Rows from block 10, named by matrix and row number. Rows with one number belong to one channel. Each number is 128 + 32 x the weight over its row's rms, rounded and kept within 0 to 255. All counts start at 0. Numbers have three digits each. After the name is the row's rms in percent of the matrix's.
# convs0: first width-7 conv (model.blocks.10.convs.0.weight, 208x208x7), inputs 180-189, a 7 kernel for each
# convs1: second width-7 conv (model.blocks.10.convs.1.weight, 208x208x7, transposed), outputs 180-189, a 7 kernel for each
convs0.180 098:197169150101082114133104122062107156149134087124188141127109131078095103116209144148114123182189163157171116063123134119132188202127122148112114142171118147150198161178121178162116156163134151125152123101093124
convs0.181 097:091137091126121098060248113140146097097103132121196161139125128123067120106148165122197125169149097078128157080108155107122189130171126168126111109096057132166143157119126101174083086110083171126147143131126136
convs0.182 099:108124114101130127139155105097150080118146103157059123175114098111144153136126102061149167171108158099125129129134100123098165126142123094149135086071176141111128093191128143142161156171113186129149138121167096
convs0.183 100:099077104112097091090154102178116100121105139163116111122109098099153070166113159167105166122118071151203195119105115139121123119165138138144125123184111163111113143069079120142124113120017090146191148122124172
convs0.184 103:051053118121134184120133136148144112144131083164140187116083096122106112113135103173101172140150078110107107111180112125088129129055145155194139089042175141115187159109171172163143170131087093121118097161134102
convs0.185 100:135166144145130125110120090119156082161150157180107089140188132108116089082148150174150101087116082160120153149187146106089092098094064105119164133082124138154214165152163136158139122144104136120084113147117178
convs0.186 101:057078087168131122125144158070142171139144101104125141130126106154140125131131104103105067088096094088138133139103187134118127093143188195154122067149133104102069100091125112141189175108143151110134114147139115
convs0.187 098:128150203157178161136106106120119057117132096111136160144133081131117111158102107099138140134188132104139143187133164187155142087078123090142141151114168158181121159099141126120222121166154100039129129130102115
convs0.188 097:046056131112175138122241112082071157109155125066054140138130110135120128132096133162101077111155138099120113140106081119142096255181124127145163110088072151111115130121123130099129132119120133136119103130098144
convs0.189 099:151163158135106188149162189124126152120113120146117115134080145100160118157132138107139133102108132089121158160145147179201185221108147173179131130178157078093153142082117127135105103075141136143156104104094109
convs0.190 103:216165142090128083124081093097170112119122147145114173131133121151143109132135102102186179088163139156174143111153127110136157066055129156143147169179205148026099102107065050134132100126059124137162184139108137
convs0.191 097:131175124071139112119129115103156209131186095106143155054144169073146125126098114098061158151088138143125182118108114126104132110143086149081120124079125141130144140139095119093114150158145170156133111109153109
convs0.192 097:156163197147115115117165118098158170123083191174126126113183156175165112131101096193126106172165087147096128181139126147115201113099115150176113127163147126124108197163168073110086118127112097140082107120158124
convs0.193 098:073128089139118153166203114080151146115107161149131141100124074130082136166172133100079106101143150213127139121138196146148121188131106193124137100137107066147155108111171069168111104135111125129161138120099156
convs0.194 098:140107127123098090085064112118179166118070169147175157139129187093124107140144125139195181162067132113103105154127098122137134085134255164116099128107141162130165121137069169062091114140122108093119140123114131
convs0.195 095:114104138085097082140130139153103149169104096231130139060127124134061121159179139170107182174119201139143145122077116129120129169117108066074163121151184111151127145127155111086088104079139117109111108105075118
convs0.196 100:166176161099137172154138142137123156142187074092111168132088083170134142095108113107131148103076164110132139132039107100055152198144093076123140147192117110108103118181157126075152137181178154141142153092133099
convs0.197 097:113082128056114102163070122105109148133135255202102123102147147167102093134091130137041155106076146131170183154134111176123113207149101100113084103149210084160169127103102078109138126117161081090133138114142122
convs0.198 097:126101116124154096129114086144137099138132074090126122170145200150164118109121138164140180220192125131162146102151086126154171000074082128142169188209133168131110129123126196125128193096129052131138167140155137
convs0.199 101:118128131128097185150152133096108103118143160163141145122064050156164156073169170129144057070161130056100114128091118203123167117119088131108110106128152189129152071157174171121084116077128096103106090122108107
convs1.180 109:077127056150128108123177082092133138115129051042094162152140144172155084126201164130146151135136122070112117099111156101095064096115143111170094145151100136088136117160171163185091147126133168126149185179159131
convs1.181 105:063090141180136151148088133091139160155128090133152150103126130199108125112101169192101121087162141092182172114127125100097117094065095113138112141116139172092056152155097149137153130114095065098155112099199132
convs1.182 095:154162079069103131113108180142078080119125176140115188170109139132174100084128136067083087064151130125061147147142166173147115120155134135143131120145121138096101103160078104166161124173137139189135160194107082
convs1.183 095:044120111122147103098150143069087122090154087073079084094067122132137120141127142138093125156135149121139096135184128143120155080109088122115144161114168157081092126178061140117090145143136151134079096115130108
convs1.184 097:173125138101092096155134107120136119142064073090114119114090083086102115143164154142135191133099191156142128154090132141141135128140106123116105135127122105091151147120115086152082080151119127105098140103112116
convs1.185 104:195187077145176120160061120185169102084135129191144141153125121083136180105087099156125126150075164102120177081153140084102082148115142138171180154079107113112106126109072050116121165151096194146167082051126141
convs1.186 106:211205110089109098195137148147195134103122135125127163130126146148122106110127154145130137133111126177083109051104119123135092108120125144185181111108133123174136126119169194176157126129172083136144153159142129
convs1.187 097:092189135169102137119114146118118168148123132128133125126098125122116166127110070146099124083104108177115046148171056135159153134139131118121137118037115134078155165117116056121145120093097105118154171137143180
convs1.188 101:133107126112146112136189107117120081067131099123178182147198166160157119118116099081110151144134170163129056140146117091105139108096117098119118113103111129100132134109099114150099133101083073128117118117135116
convs1.189 102:095177150105154119089104133131120081098093101210132123089144184117157127144097156169138155110085131160105158108134163187132135130116145168133143132056077109136155108083114143127154210189136159154129137119128123
convs1.190 100:109125120125113108091157135169172182116076124107098156133103103136147149086116124072112132065105096122118167132120109152160120125181125121152106138237196151132117111110141144164140081136111077168199143096110123
convs1.191 104:136099130110118096105149122111045073148119119105114112194133117128139178156179095138107110144185158109094088143123160165143086122124142102072068066049111090125121145129117110107131145097086125090084117119162103
convs1.192 086:096143142133129126098090159154139141114111142146100108058165114102212174136124169185106103116192166161151200161131124147152199204164175130162135123055062067151130126095096109170157153169137194108120116148123071
convs1.193 112:118108121092109136190110176134095126139132156113132142115128085153145130118177134125116145164132148146110119108128099126132113114184175152129178121193146145149176135123131122144190113115134131101163132192140170
convs1.194 102:171095107122090117133106152158156149104099098090116114073068113135071133141083123118190167122117150104128096127160108124088109142141128100153149121139096100097129097113115118154085077146132161129100104143155163
convs1.195 082:126159133101138130124151146142126171160135120138075109152111138195140153164107152160102118203083204166097078129090096130103092147088108158162180161159118093123138128155140144199141150132154153148139048107123116
convs1.196 106:126161152142199172151179141170141143123108105121122123143142162120153169100134159166169146090095113159114093174127072117111114168135133051101103125155092079096097147123115145157101134077101146179162122137144114
convs1.197 110:170101087137120117145163156178119110115145158182133122139078078152148134127142156125149133111110123176114141108127093097135133080180189117076095144174147194101124151121142097152135154176161063116115101096102125
convs1.198 107:078139197128108142157153152176104099084119202203153093144126093181113119113108084108134109131108113108197143088082101104123124154192118135128143174149140149137179074090122104123084088126131100119132144179076107
convs1.199 094:152113090107103146115128168153107075087062221195107087080081112133120127145142192129108137130145136072151173119121141077111157152119118131136193191092113114108154119133164125131124215105061098087092115111121184